From a checkpoint of a small image classifier.
Model: arch convnext_v2, norm layernorm, activation relu, widths [80, 160, 320].
Training: muon at rate 0.004, batches of 256, held-out accuracy 100%.
Data: trained on coloured fractals of 300 iterated function systems on busy backdrops, 195000 training examples, 20.0 epochs.
Rows from block 12 of a small image classifier, named by matrix and row number. Rows with one number belong to one neuron. Each number is 50 + 15 x the weight over its row's rms, rounded and kept within 0 to 99. All counts start at 0.
After each neuron's rows are labels from the 100 images, of 14848, where the neuron reaches its highest value: "strongest on" is what is common among them. Only what is clearly more common there than usual is listed. The data: coloured fractals of 300 iterated function systems on busy backdrops. In brackets: how many of the 100.
# fc1: MLP up (model.blocks.12.mlp.fc1.weight, 960x320), inputs 0-106
# fc2: MLP down (model.blocks.12.mlp.fc2.weight, 320x960, transposed), outputs 0-106

fc1.532:54 38 57 91 41 50 35 42 32 35 79 26 40 50 55 54 34 63 70 62 37 62 56 52 45 39 65 42 66 25 62 33 28 43 57 39 58 41 37 50 45 54 45 57 27 46 41 55 42 39 45 36 43 73 47 53 38 50 15 13 51 21 51 43 64 50 39 65 50 44 41 71 39 70 38 73 40 40 74 38 61 53 32 36 58 50 67 59 93 54 43 41 64 38 47 59 28 42 25 47 74 32 50 78 50 64 57
fc2.532:43 67 30 40 50 50 59 75 25 42 41 68 44 63 44 53 43 47 61 63 71 30 45 47 44 56 32 46 68 41 71 29 30 37 32 40 74 46 28 52 79 65 62 46 68 45 66 50 61 36 69 57 47 51 88 41 51 75 30 65 34 52 69 48 43 60 41 61 63 58 46 61 32 61 78 74 50 39 55 52 44 57 55 44 38 15 42 35 49 37 43 56 28 52 51 48 62 40 65 59 27 40 41 57 80 30 67
strongest on: yellow (40); orange (31)

fc1.487:85 14 60 62 24 46 44 44 63 46 69 33 62 58 66 34 69 47 32 88 51 58 57 58 43 44 38 44 55 27 77 38 34 40 67 28 74 66 36 42 28 49 63 82 36 34 53 59 57 43 64 24 62 53 70 37 70 71 28 27 55 41 70 46 78 35 44 42 40 50 18 48 65 50 61 20 30 31 66 40 18 50 66 42 60 46 62 51 57 67 43 84 21 53 59 37 44 39 63 40 50 53 63 51 20 34 37
fc2.487:52 76 85 67 35 34 51 65 50 16 41 49 39 62 63 37 46 42 57 71 85 55 71 54 76 72 32 72 45 63 40 73 56 69 57 38 48 48 35 67 54 51 23 37 56 46 37 47 69 58 53 51 46 66 47 85 53 79 52 68 40 53 40 41 51 57 48 42 59 61 70 37 58 38 50 45 51 36 58 74 60 52 52 64 32 68 42 25 65 48 78 58 33 47 54 51 62 47 19 75 58 66 55 48 58 32 56
strongest on: yellow (40)

fc1.11:56 63 32 47 55 56 69 50 32 60 65 48 40 47 52 68 39 60 51 27 35 30 43 68 26 41 41 22 55 48 40 26 42 40 52 42 59 67 48 65 59 52 21 35 52 51 45 42 63 35 43 62 66 48 44 65 61 54 53 62 45 41 39 70 49 52 39 47 63 36 63 21 38 55 69 50 74 61 52 70 50 42 36 42 55 90 41 61 52 80 34 42 41 68 85 46 09 30 59 56 45 38 42 82 60 55 37
fc2.11:56 58 38 45 36 50 63 25 36 37 60 39 66 17 35 65 60 41 73 61 44 49 75 50 52 56 34 67 55 52 12 71 64 39 36 44 64 56 39 74 29 44 60 51 37 38 51 58 56 50 71 50 51 77 51 62 83 60 52 25 20 60 34 50 42 50 70 54 26 54 56 44 40 54 43 50 52 41 58 47 29 69 72 48 60 59 58 40 45 57 28 36 35 49 41 46 21 32 53 61 54 26 56 32 57 86 49
strongest on: purple (57); blue (25)

fc1.472:59 25 31 46 49 69 38 67 44 58 47 50 56 32 54 34 56 60 47 51 47 31 71 43 78 47 45 38 10 42 62 54 45 51 45 51 43 39 44 46 66 47 55 43 46 60 54 60 67 81 54 48 82 37 80 53 37 29 56 77 44 40 47 44 28 52 34 34 24 30 59 52 39 46 42 55 53 45 56 39 53 29 33 66 63 42 94 53 48 42 33 74 49 56 56 42 63 41 36 33 44 38 37 50 53 39 46
fc2.472:68 51 28 61 20 57 56 56 50 68 37 80 33 70 18 52 44 37 36 28 54 47 37 65 41 62 70 67 45 56 51 64 44 61 36 49 42 54 37 54 35 62 59 28 20 63 37 48 37 45 27 52 41 35 69 44 19 36 69 61 30 54 60 31 38 53 60 47 39 69 66 58 65 25 63 87 37 51 47 55 75 75 47 53 47 44 60 48 39 35 49 59 52 54 21 65 39 57 65 49 25 72 42 39 47 50 77
strongest on: grey (47); white (33)

fc1.378:43 39 51 52 62 38 34 55 40 58 48 57 48 69 41 38 51 55 45 53 58 47 65 46 46 71 32 31 72 45 43 77 47 73 33 30 21 19 63 37 40 43 34 43 64 27 82 23 30 24 54 46 83 27 58 44 66 44 44 75 45 24 78 44 45 46 54 32 50 49 62 46 66 45 46 68 46 32 58 58 47 62 54 65 50 34 54 69 60 90 37 35 63 39 05 32 73 65 79 36 60 74 38 36 75 42 46
fc2.378:37 59 31 63 66 51 44 63 80 83 38 09 60 40 29 29 32 39 89 53 76 53 57 36 44 36 30 41 80 55 91 43 64 45 46 33 37 54 39 30 70 54 67 52 95 80 57 58 61 58 48 52 67 47 58 65 77 59 27 62 61 56 00 45 41 28 63 50 40 42 64 40 39 57 44 30 65 36 68 56 47 49 65 59 63 68 36 28 43 74 53 65 62 57 57 66 61 59 29 52 48 39 36 60 53 68 44
strongest on: grey (67); blue (27)

fc1.462:75 44 48 62 29 57 57 57 39 51 53 78 78 69 53 46 62 35 66 47 36 57 70 18 70 78 33 44 45 37 34 40 68 50 50 64 32 37 55 44 49 70 52 71 42 42 47 69 51 40 53 42 62 78 26 40 41 32 54 51 49 51 47 59 25 58 77 56 52 37 61 43 56 43 72 36 57 62 45 41 58 73 62 69 56 53 33 38 50 41 49 47 36 43 76 44 50 48 26 21 31 89 53 44 47 64 91
fc2.462:44 58 44 46 39 59 40 53 41 83 40 30 71 29 32 40 52 56 64 71 45 67 67 46 42 50 55 61 75 56 54 64 38 52 61 61 37 36 36 50 50 45 71 55 39 43 73 20 74 34 45 46 44 26 53 34 27 51 32 64 49 43 48 48 59 62 27 47 48 53 62 49 72 50 51 28 68 67 59 34 57 55 58 99 55 42 60 44 27 57 54 31 66 53 50 65 21 56 43 46 65 39 28 25 44 61 50
strongest on: white (100); sparse (63)

fc1.674:54 55 49 60 48 55 43 52 26 38 53 67 58 42 54 25 68 56 22 52 60 54 74 57 44 70 73 45 06 33 75 69 86 44 56 28 54 42 46 46 69 29 47 38 30 53 55 46 43 63 47 58 46 68 68 49 42 41 50 65 27 37 43 55 67 57 43 40 56 44 42 43 66 35 55 85 61 38 79 27 71 49 67 48 60 64 38 50 42 44 65 18 67 63 40 48 56 33 32 63 41 47 46 67 40 80 47
fc2.674:28 49 43 44 52 34 38 30 69 41 36 40 32 37 50 43 53 53 51 45 38 24 51 63 30 50 48 39 71 68 57 64 63 27 55 68 46 74 73 65 74 34 44 29 34 59 46 53 64 67 38 39 66 49 66 56 52 41 39 54 58 46 40 32 53 67 32 58 54 36 75 43 64 55 32 61 48 43 33 41 18 48 75 34 46 36 65 53 32 62 74 37 46 54 58 35 44 42 62 37 38 47 54 38 51 35 47
strongest on: grey (88)

fc1.283:55 68 51 28 48 57 62 63 51 46 31 60 56 55 65 54 36 58 47 38 51 56 74 25 36 66 42 56 68 63 65 63 44 34 59 70 18 57 56 51 54 53 17 60 54 42 50 68 43 61 34 62 48 40 37 42 67 34 31 67 39 74 59 52 35 56 52 25 43 44 79 62 26 64 49 50 59 57 48 43 60 69 49 38 50 43 35 38 59 28 42 59 46 59 39 74 18 81 42 63 42 42 28 74 35 56 41
fc2.283:46 40 18 44 45 39 62 62 43 56 34 48 57 46 33 48 61 61 29 67 63 45 32 67 51 40 70 45 59 52 47 35 62 43 46 50 43 55 46 20 46 66 56 53 26 56 61 45 39 46 64 78 34 37 70 31 59 68 49 41 58 31 55 54 49 66 61 51 37 83 51 38 72 35 38 28 38 43 51 57 58 26 62 40 65 39 48 66 29 59 38 62 58 50 31 51 16 29 57 34 43 85 64 66 30 69 58
strongest on: yellow (35); pink (28)

fc1.105:71 47 63 48 66 45 53 75 48 39 47 73 60 85 56 46 72 50 45 32 43 51 26 44 37 55 36 27 38 85 53 49 56 47 36 46 52 55 42 83 64 63 36 60 38 41 59 26 29 60 83 63 59 46 63 71 52 49 42 65 59 17 61 58 58 38 59 96 59 44 51 30 44 46 29 51 65 50 60 45 63 40 39 74 03 63 24 37 35 25 44 55 56 54 41 58 26 21 29 45 64 24 51 47 61 63 36
fc2.105:76 49 51 05 16 48 40 53 53 45 35 84 52 31 49 67 44 71 46 56 76 70 32 51 48 67 39 38 47 74 60 57 59 72 39 62 28 61 50 35 45 43 58 54 33 40 64 42 49 74 44 68 36 53 26 39 53 35 60 59 37 67 53 44 39 70 38 45 54 34 54 48 31 57 45 32 23 69 34 54 65 67 97 65 49 59 54 50 43 17 48 38 37 37 55 59 74 62 50 46 61 56 47 51 42 46 69
strongest on: yellow (90)

fc1.163:37 47 71 50 55 47 79 59 45 46 43 49 56 56 40 81 26 43 60 63 39 54 42 56 38 41 37 22 73 61 56 49 12 57 44 12 24 42 53 53 62 81 63 62 44 33 68 47 53 19 41 49 68 40 53 30 67 34 60 67 66 31 59 34 66 34 75 27 46 50 45 65 65 58 49 80 56 57 56 51 32 32 48 59 65 75 42 59 59 55 70 51 32 27 30 52 57 45 60 46 48 26 69 64 41 70 33
fc2.163:09 35 29 44 79 56 47 51 17 58 58 40 24 57 30 37 53 57 51 71 43 58 47 43 72 31 49 48 44 86 50 56 39 44 45 44 30 37 44 31 31 56 67 33 27 38 99 69 25 56 33 58 04 83 54 63 48 57 67 42 43 64 51 60 59 55 41 34 49 32 27 56 42 36 38 44 53 53 72 70 68 47 44 25 42 67 51 84 43 42 73 45 71 46 40 37 53 65 77 23 49 59 47 54 63 63 39
strongest on: grey (100)

fc1.314:36 51 60 34 55 53 37 51 44 54 28 39 53 39 66 50 73 29 42 78 36 46 56 21 60 49 48 48 68 64 34 55 52 19 57 43 16 82 53 58 59 18 53 28 49 50 38 90 55 62 40 54 66 62 36 35 65 39 56 64 46 34 55 26 45 44 72 54 38 67 64 81 53 52 36 48 60 29 39 65 52 51 56 67 73 62 40 50 53 29 31 68 31 38 42 89 61 20 28 50 26 57 78 33 45 28 69
fc2.314:52 45 81 41 55 40 50 15 60 52 46 51 50 48 40 52 60 57 77 68 64 57 56 69 55 47 58 12 84 58 46 42 70 57 54 55 39 54 72 38 46 45 72 59 68 97 63 56 61 63 39 25 70 56 59 58 63 36 49 32 64 44 47 22 20 63 42 41 40 51 88 44 58 39 44 44 67 58 51 72 44 62 60 32 36 56 46 66 55 52 58 44 43 67 51 27 82 89 41 25 65 68 24 61 42 73 31
strongest on: white (100)

fc1.319:39 64 76 29 49 50 59 53 26 38 44 49 49 65 46 52 37 57 28 64 35 36 43 38 57 84 34 48 56 39 56 64 42 57 52 45 44 21 36 63 43 53 54 42 00 46 62 49 73 64 31 41 71 89 70 81 37 42 86 57 62 88 40 62 29 32 54 53 35 57 54 71 41 66 30 56 60 45 64 59 79 50 31 49 38 41 31 46 44 66 59 41 35 61 64 61 70 30 55 72 51 35 70 47 56 54 26
fc2.319:54 40 52 55 35 29 32 40 62 29 67 47 50 45 40 64 02 59 52 29 43 48 84 56 42 57 52 32 69 39 53 45 40 57 36 50 38 16 42 44 46 43 56 50 53 29 43 76 27 63 61 55 34 50 54 34 60 58 68 39 53 74 26 55 34 62 61 40 48 39 42 27 29 44 52 44 52 58 36 64 56 58 49 25 50 59 40 66 68 62 66 56 62 57 21 29 46 37 82 25 37 80 77 36 76 48 64
strongest on: purple (54)

fc1.656:76 41 40 23 56 49 55 35 65 66 51 52 42 64 57 69 43 58 23 72 50 35 54 59 39 35 41 62 73 46 62 63 64 72 67 54 67 50 68 46 56 40 47 57 54 42 50 62 66 62 39 66 48 53 61 37 49 25 14 75 42 53 72 53 43 40 37 18 55 59 40 31 32 57 34 46 63 66 67 64 63 47 67 35 63 43 48 46 47 69 72 52 27 55 52 20 63 49 26 59 48 31 53 75 39 54 26
fc2.656:56 38 48 50 35 37 44 74 60 61 64 56 66 47 75 51 48 70 57 65 28 43 68 39 41 42 54 58 68 52 38 70 54 23 50 51 56 58 35 39 12 51 36 46 41 49 35 44 38 28 69 48 37 58 55 51 67 42 10 95 41 59 60 46 66 38 44 47 37 59 67 48 30 40 60 34 32 58 55 50 27 67 62 52 38 24 50 60 39 48 33 86 48 60 28 29 65 44 44 52 40 63 71 53 68 50 73
strongest on: yellow (73)

fc1.611:25 40 43 34 66 48 55 63 94 72 56 33 28 58 59 67 56 54 40 20 42 70 67 71 78 24 51 54 51 46 21 65 60 37 58 34 31 52 60 53 59 55 50 54 18 47 76 43 54 53 43 67 32 63 58 66 54 36 50 55 54 53 53 48 51 16 68 45 42 56 47 58 58 74 46 44 35 46 39 77 53 31 53 34 44 63 41 53 52 41 46 65 97 50 32 58 53 38 42 47 48 50 44 62 21 43 31
fc2.611:81 68 27 75 49 44 31 37 66 59 50 29 64 23 34 47 20 36 57 52 62 15 49 40 58 39 39 59 73 72 32 51 45 37 59 68 68 54 73 72 46 61 30 40 44 35 42 70 52 44 44 53 52 62 50 50 59 60 51 45 34 49 64 30 54 42 67 64 45 62 77 54 59 50 49 84 50 73 58 50 38 62 50 50 50 39 45 63 53 48 66 42 51 33 67 16 73 53 49 33 20 23 47 56 55 65 49
strongest on: grey (90)

fc1.658:60 76 48 58 51 47 63 33 62 26 43 53 50 61 50 30 36 82 32 48 41 20 47 71 65 37 43 65 69 44 69 38 58 51 40 58 63 29 52 50 49 32 66 55 47 48 43 49 60 40 38 65 41 58 57 54 50 51 40 52 39 59 45 48 45 40 65 60 53 53 36 57 29 41 47 60 39 90 41 41 52 39 55 48 71 68 62 41 52 44 54 75 59 21 47 62 34 69 71 53 79 60 69 42 44 60 48
fc2.658:48 39 52 35 58 45 62 30 66 37 46 40 61 41 68 28 67 24 54 25 32 38 67 37 52 57 33 36 56 44 42 65 46 53 60 57 65 47 72 55 67 28 29 35 56 39 35 24 39 39 52 51 69 17 78 43 73 39 39 46 46 30 39 42 66 61 14 60 49 27 33 54 37 36 61 50 55 56 59 48 61 38 59 78 55 31 59 36 65 32 46 53 80 57 44 46 72 54 62 21 42 25 46 49 62 45 38
strongest on: orange (92)

fc1.191:58 56 43 56 41 49 33 48 46 52 45 26 77 14 36 33 75 58 56 42 52 33 11 40 43 71 29 47 26 62 46 43 25 67 56 58 62 46 62 58 29 49 49 60 64 45 40 42 53 29 52 31 55 41 51 54 41 61 29 26 55 84 56 51 56 10 55 49 40 67 56 53 45 41 41 60 66 42 68 32 64 36 40 47 75 54 99 60 55 77 88 28 46 65 87 42 34 66 39 63 57 47 70 61 38 50 60
fc2.191:68 45 66 41 79 34 51 66 42 62 67 40 36 22 52 67 44 44 58 65 67 42 69 46 24 69 47 20 37 01 40 61 46 54 72 67 47 68 64 15 52 63 58 70 49 48 44 42 32 45 50 49 45 44 33 53 50 56 72 19 47 87 39 38 47 40 45 66 65 21 67 51 46 52 44 45 39 28 44 57 74 22 60 54 33 46 71 56 25 49 29 61 36 39 39 40 62 57 37 26 49 52 37 44 34 47 68
strongest on: pink (29); red (28)

fc1.467:31 89 47 55 62 70 25 75 77 60 73 63 36 49 52 56 40 34 37 61 60 56 48 43 46 36 35 58 64 91 71 43 54 45 29 48 56 62 27 46 54 48 53 43 13 24 45 56 42 28 70 54 60 70 34 59 50 21 46 89 66 45 42 43 65 43 61 69 49 60 61 65 50 63 40 69 46 46 47 65 75 58 74 48 82 44 47 51 74 59 54 71 42 62 58 46 42 43 49 44 48 52 18 45 43 48 45
fc2.467:62 39 74 43 43 35 15 96 31 53 42 19 66 58 74 36 72 73 46 40 83 49 60 63 33 28 51 39 48 22 38 34 32 44 46 59 51 50 48 53 67 49 30 62 73 19 34 54 35 33 50 40 46 58 71 62 61 53 87 54 50 44 47 37 46 60 60 52 41 31 46 33 73 34 29 21 48 41 79 43 42 58 44 56 71 84 32 42 85 46 56 51 48 59 64 43 70 37 35 59 36 27 47 62 39 72 64
strongest on: grey (46); orange (28)

fc1.51:48 71 54 34 42 58 69 52 20 31 43 29 49 74 32 63 32 48 68 58 44 47 58 12 30 54 46 54 32 33 48 67 26 34 39 37 73 58 40 57 54 38 85 46 42 59 75 44 41 60 58 34 32 89 88 61 37 48 61 71 46 42 49 67 53 48 43 40 53 51 84 52 42 48 52 42 70 68 19 43 75 59 55 47 61 55 46 39 68 47 56 74 72 38 50 57 42 52 59 66 50 58 43 44 50 55 53
fc2.51:60 73 53 46 52 42 58 33 46 64 40 52 84 37 47 50 76 50 76 58 47 68 65 48 41 39 61 57 57 99 02 37 30 57 59 61 61 37 69 58 57 51 34 36 33 30 32 36 54 57 47 49 45 36 41 44 45 63 53 99 34 62 67 62 27 63 61 36 63 74 65 35 45 73 50 56 55 57 38 64 57 36 63 46 74 40 48 41 62 50 53 46 58 89 58 37 59 49 52 39 39 42 51 56 43 46 20
strongest on: white (94); sparse (67)

fc1.461:37 54 56 45 27 62 55 41 41 36 36 83 66 69 61 50 66 79 64 20 64 30 56 37 31 72 20 59 63 56 49 52 55 42 63 54 82 49 49 47 50 22 56 47 69 64 32 56 39 19 46 30 71 30 30 48 72 56 74 28 43 39 43 64 63 47 56 71 59 79 55 39 42 47 22 47 55 49 75 60 85 26 45 36 38 62 46 65 68 36 62 29 21 59 49 66 61 31 59 33 19 37 36 39 68 57 40
fc2.461:41 07 71 21 70 57 57 45 30 45 43 62 43 62 62 42 37 28 41 51 44 49 11 46 28 68 41 58 53 48 52 68 54 27 48 46 62 62 51 50 57 63 17 21 42 33 49 64 50 46 80 45 36 79 73 41 48 53 60 51 60 73 42 53 50 63 53 47 13 69 42 36 72 36 51 56 63 45 47 54 44 46 29 41 43 74 65 58 60 51 37 52 46 76 29 54 46 46 45 72 43 51 36 67 26 32 61
strongest on: grey (71); black (26)

fc1.673:50 55 74 35 60 42 68 95 31 51 43 59 55 75 69 55 59 38 55 57 86 40 48 31 55 64 39 48 53 29 47 56 39 40 48 39 34 63 18 41 21 50 59 62 26 70 53 50 26 43 48 44 17 49 64 54 60 38 67 61 46 53 52 36 28 52 42 43 31 69 41 54 51 32 48 47 69 53 54 67 71 52 19 67 57 51 59 83 69 54 52 54 53 77 43 48 35 57 58 71 57 65 59 66 62 41 28
fc2.673:44 37 27 70 64 60 56 35 54 76 36 34 55 44 51 46 53 63 14 43 54 51 37 62 54 56 25 60 37 26 41 53 38 54 69 67 20 21 34 52 79 41 59 41 42 58 62 31 82 54 18 61 67 62 72 50 56 50 35 77 12 56 39 22 62 42 33 69 45 37 41 73 36 49 66 57 32 60 66 44 51 47 66 54 75 49 63 36 50 13 57 55 63 53 40 62 47 35 50 34 31 53 56 51 40 27 77
strongest on: pink (79)

fc1.123:38 58 54 58 81 55 48 44 55 52 60 50 63 47 33 43 17 60 73 41 52 64 70 65 52 52 31 57 17 54 34 43 44 64 42 47 32 34 46 28 50 47 21 46 17 27 41 29 54 30 51 64 59 35 48 89 63 45 48 67 53 70 55 57 26 43 38 66 87 13 64 42 47 61 67 42 51 74 30 50 62 52 43 54 58 55 51 53 51 49 39 39 35 64 52 60 63 66 42 39 00 30 50 47 57 58 53
fc2.123:46 54 49 28 45 53 37 41 34 52 41 39 86 65 60 64 43 42 58 52 24 45 46 63 70 48 51 91 58 54 50 55 54 40 64 24 23 50 31 73 38 37 55 99 45 82 25 49 60 34 51 47 50 26 59 39 52 59 53 20 51 39 24 67 69 48 46 25 49 37 35 60 39 63 39 21 44 60 48 32 42 64 24 66 64 70 36 47 21 36 65 25 46 48 55 52 53 71 60 24 60 70 42 41 56 43 32
strongest on: orange (27); yellow (26)

fc1.403:20 61 73 40 38 47 56 37 60 56 62 67 35 73 61 45 42 72 20 42 46 15 68 86 48 51 64 53 40 59 50 20 40 60 60 52 40 41 29 74 78 39 70 50 57 66 34 45 63 62 37 19 42 61 78 53 37 59 50 43 64 45 55 49 48 57 34 51 53 49 54 72 37 37 51 24 76 36 67 40 54 51 91 91 59 34 60 38 52 46 32 52 84 19 28 55 64 51 44 78 55 42 64 56 68 35 36
fc2.403:43 62 52 66 43 44 48 49 48 42 54 38 48 34 36 54 43 57 45 70 53 58 45 50 71 49 52 39 69 32 74 50 69 51 41 43 32 54 56 49 57 29 43 43 49 98 76 78 72 62 40 37 58 47 40 48 38 38 60 65 58 90 29 56 61 59 59 39 48 42 34 40 76 38 44 35 54 39 54 56 69 55 43 46 34 66 40 72 57 35 39 49 41 35 34 34 78 47 41 47 59 52 55 53 53 57 85
strongest on: orange (100); sparse (71)

fc1.732:59 76 64 52 62 63 43 34 61 76 62 46 56 61 50 14 43 40 33 66 43 56 56 50 46 52 61 44 53 57 46 56 62 44 44 40 67 48 56 52 55 62 47 48 56 43 64 24 39 50 54 38 54 59 51 09 45 62 83 44 47 54 64 59 40 69 54 58 30 41 48 51 65 54 63 60 46 59 54 72 34 45 37 53 45 56 78 63 69 37 34 57 36 51 60 39 49 60 52 35 57 78 44 67 38 46 60
fc2.732:38 46 72 55 54 33 57 29 55 53 92 49 42 60 76 43 66 53 67 63 59 47 55 62 38 48 60 55 52 27 41 42 51 54 53 54 67 69 76 38 60 43 51 54 42 66 58 40 53 41 56 51 40 57 35 49 49 57 69 22 80 47 54 45 46 44 67 53 74 47 58 78 34 65 67 42 41 49 56 54 33 35 57 77 45 41 31 33 54 64 46 41 50 47 24 46 61 52 57 55 52 41 51 45 40 53 50
strongest on: purple (39)

fc1.620:58 47 67 41 64 42 24 41 69 59 45 66 32 68 43 70 45 53 38 79 26 37 68 58 51 52 55 64 41 72 36 19 50 43 51 57 44 27 47 66 68 45 34 37 66 57 29 52 45 40 23 23 59 67 49 27 36 63 41 56 55 41 53 43 65 60 36 63 36 63 99 44 24 30 72 58 31 42 48 28 49 37 59 68 62 24 72 61 57 54 61 52 60 62 32 80 55 63 49 66 39 41 58 54 50 53 40
fc2.620:36 62 38 42 36 51 61 38 44 57 78 44 56 25 40 56 56 54 55 45 57 42 53 54 51 39 63 71 74 40 56 66 62 71 53 37 59 56 39 50 66 29 47 35 62 93 79 77 32 53 50 51 38 56 25 56 45 51 72 59 60 67 53 56 62 51 83 37 50 54 44 38 59 46 54 31 55 64 38 53 79 35 42 54 50 53 30 66 60 41 38 78 33 46 38 35 35 57 56 49 60 48 60 34 52 65 72
strongest on: orange (100)

fc1.218:39 61 52 48 54 70 27 48 34 56 48 46 75 49 54 49 79 57 50 38 60 52 42 90 32 48 48 42 62 50 57 38 61 52 58 36 54 42 17 42 47 48 41 61 72 32 40 57 73 52 33 52 60 25 28 36 31 50 68 41 43 41 58 62 43 43 73 49 44 45 36 43 43 50 36 43 62 54 55 68 62 46 45 32 36 29 55 56 74 57 60 48 70 66 62 47 58 55 55 46 21 42 44 74 52 99 37
fc2.218:41 32 43 62 61 39 58 58 58 31 33 52 48 58 67 68 62 61 07 45 54 61 24 28 31 40 57 54 28 54 39 39 34 28 58 28 60 34 67 44 43 48 61 31 54 68 69 65 25 38 38 66 49 44 77 49 45 60 26 46 47 34 82 51 75 54 59 44 45 65 20 51 50 60 48 45 59 47 53 54 51 36 41 52 57 57 50 52 49 61 45 75 62 49 22 31 60 48 36 60 15 58 17 81 37 77 38
strongest on: orange (39); dense (30)

fc1.91:55 49 71 46 47 39 43 53 19 56 67 44 40 36 89 53 55 39 47 21 59 70 26 39 46 61 66 57 71 49 42 49 73 45 53 58 65 58 52 49 88 46 24 27 63 50 50 53 40 40 47 44 26 37 42 12 54 22 49 44 48 30 39 55 59 26 54 44 61 45 48 57 32 39 32 12 59 33 57 30 42 35 59 56 60 42 80 64 27 36 35 23 04 86 63 51 43 59 54 30 58 08 46 31 44 24 41
fc2.91:59 33 21 31 63 46 64 52 54 45 38 50 35 69 58 26 31 30 85 48 37 21 18 48 59 43 19 90 30 64 73 39 38 40 38 34 75 64 57 54 28 44 47 38 28 77 77 53 50 49 31 56 54 43 49 55 55 54 43 64 42 40 36 57 60 49 42 63 55 53 26 33 81 46 45 79 56 44 44 31 57 48 56 45 48 56 41 45 32 34 43 19 72 78 32 38 66 47 59 50 74 51 64 57 49 61 46
strongest on: pink (58); orange (32)

fc1.190:46 39 80 52 37 51 61 40 53 44 23 50 30 68 45 51 52 44 57 61 56 27 70 24 39 32 68 67 51 44 61 49 62 61 53 54 20 52 35 40 41 39 58 44 49 45 60 60 33 78 46 46 45 32 32 30 54 65 63 41 56 60 57 47 37 80 42 33 43 23 46 30 57 65 34 47 55 52 64 55 41 39 52 37 27 67 34 18 66 67 65 71 49 57 60 46 42 58 52 58 33 39 52 51 54 54 73
fc2.190:64 23 57 51 54 38 53 19 51 46 80 34 56 36 48 44 37 57 57 42 57 61 37 72 59 31 54 48 64 46 27 60 38 43 65 60 31 49 44 47 44 34 59 43 22 55 64 42 66 51 70 47 46 61 60 71 69 52 52 73 47 48 49 42 56 40 43 35 27 63 42 49 54 20 04 29 44 62 37 60 30 35 19 60 57 57 47 46 55 47 60 61 39 47 36 64 46 69 66 26 45 86 56 44 63 44 57
strongest on: pink (45); orange (27)

fc1.421:46 52 28 59 50 51 33 31 35 55 47 58 35 44 44 65 36 45 59 30 27 72 28 51 59 39 37 53 46 48 47 50 64 48 32 33 49 73 50 44 53 56 70 50 58 25 89 68 46 77 30 47 44 25 61 65 54 75 43 65 67 73 46 40 32 53 47 29 29 85 37 30 58 43 49 49 48 58 51 59 30 51 12 49 71 62 53 24 79 71 43 36 22 61 66 53 39 56 75 60 46 25 59 23 65 41 59
fc2.421:26 27 43 25 58 56 37 21 47 31 49 37 40 43 46 66 59 65 49 70 67 64 60 61 45 31 51 64 46 50 74 33 27 36 25 50 56 42 45 32 37 58 36 52 52 50 32 71 21 68 52 43 21 69 35 47 53 66 56 57 47 27 47 55 46 41 39 49 68 42 62 41 38 55 60 63 71 45 33 40 33 38 43 50 68 64 55 26 46 53 23 21 55 27 21 54 42 45 58 29 48 67 69 87 58 59 59
strongest on: yellow (96)

fc1.168:36 87 53 51 40 63 43 31 58 61 55 49 45 39 47 39 30 53 54 71 49 61 35 38 49 64 40 64 50 35 42 54 52 29 42 32 22 66 79 36 67 61 56 44 55 54 47 68 56 68 51 38 51 27 56 67 21 49 43 53 26 58 52 32 32 60 38 67 49 32 63 35 79 61 32 55 56 53 58 42 35 26 46 36 64 38 43 59 30 59 59 58 09 36 85 57 49 52 32 50 43 57 67 71 55 50 50
fc2.168:44 59 74 48 70 84 46 61 55 50 67 35 48 35 34 54 48 62 49 29 52 56 43 30 67 38 50 66 39 49 59 31 63 87 33 52 40 27 56 52 47 69 40 60 34 30 66 81 27 47 35 34 71 52 47 23 69 45 41 52 67 60 67 55 46 18 49 49 46 66 68 61 48 58 56 50 54 35 21 52 58 40 71 61 69 48 41 66 75 41 38 61 60 52 27 51 11 59 47 58 27 38 56 15 34 49 65
strongest on: purple (66)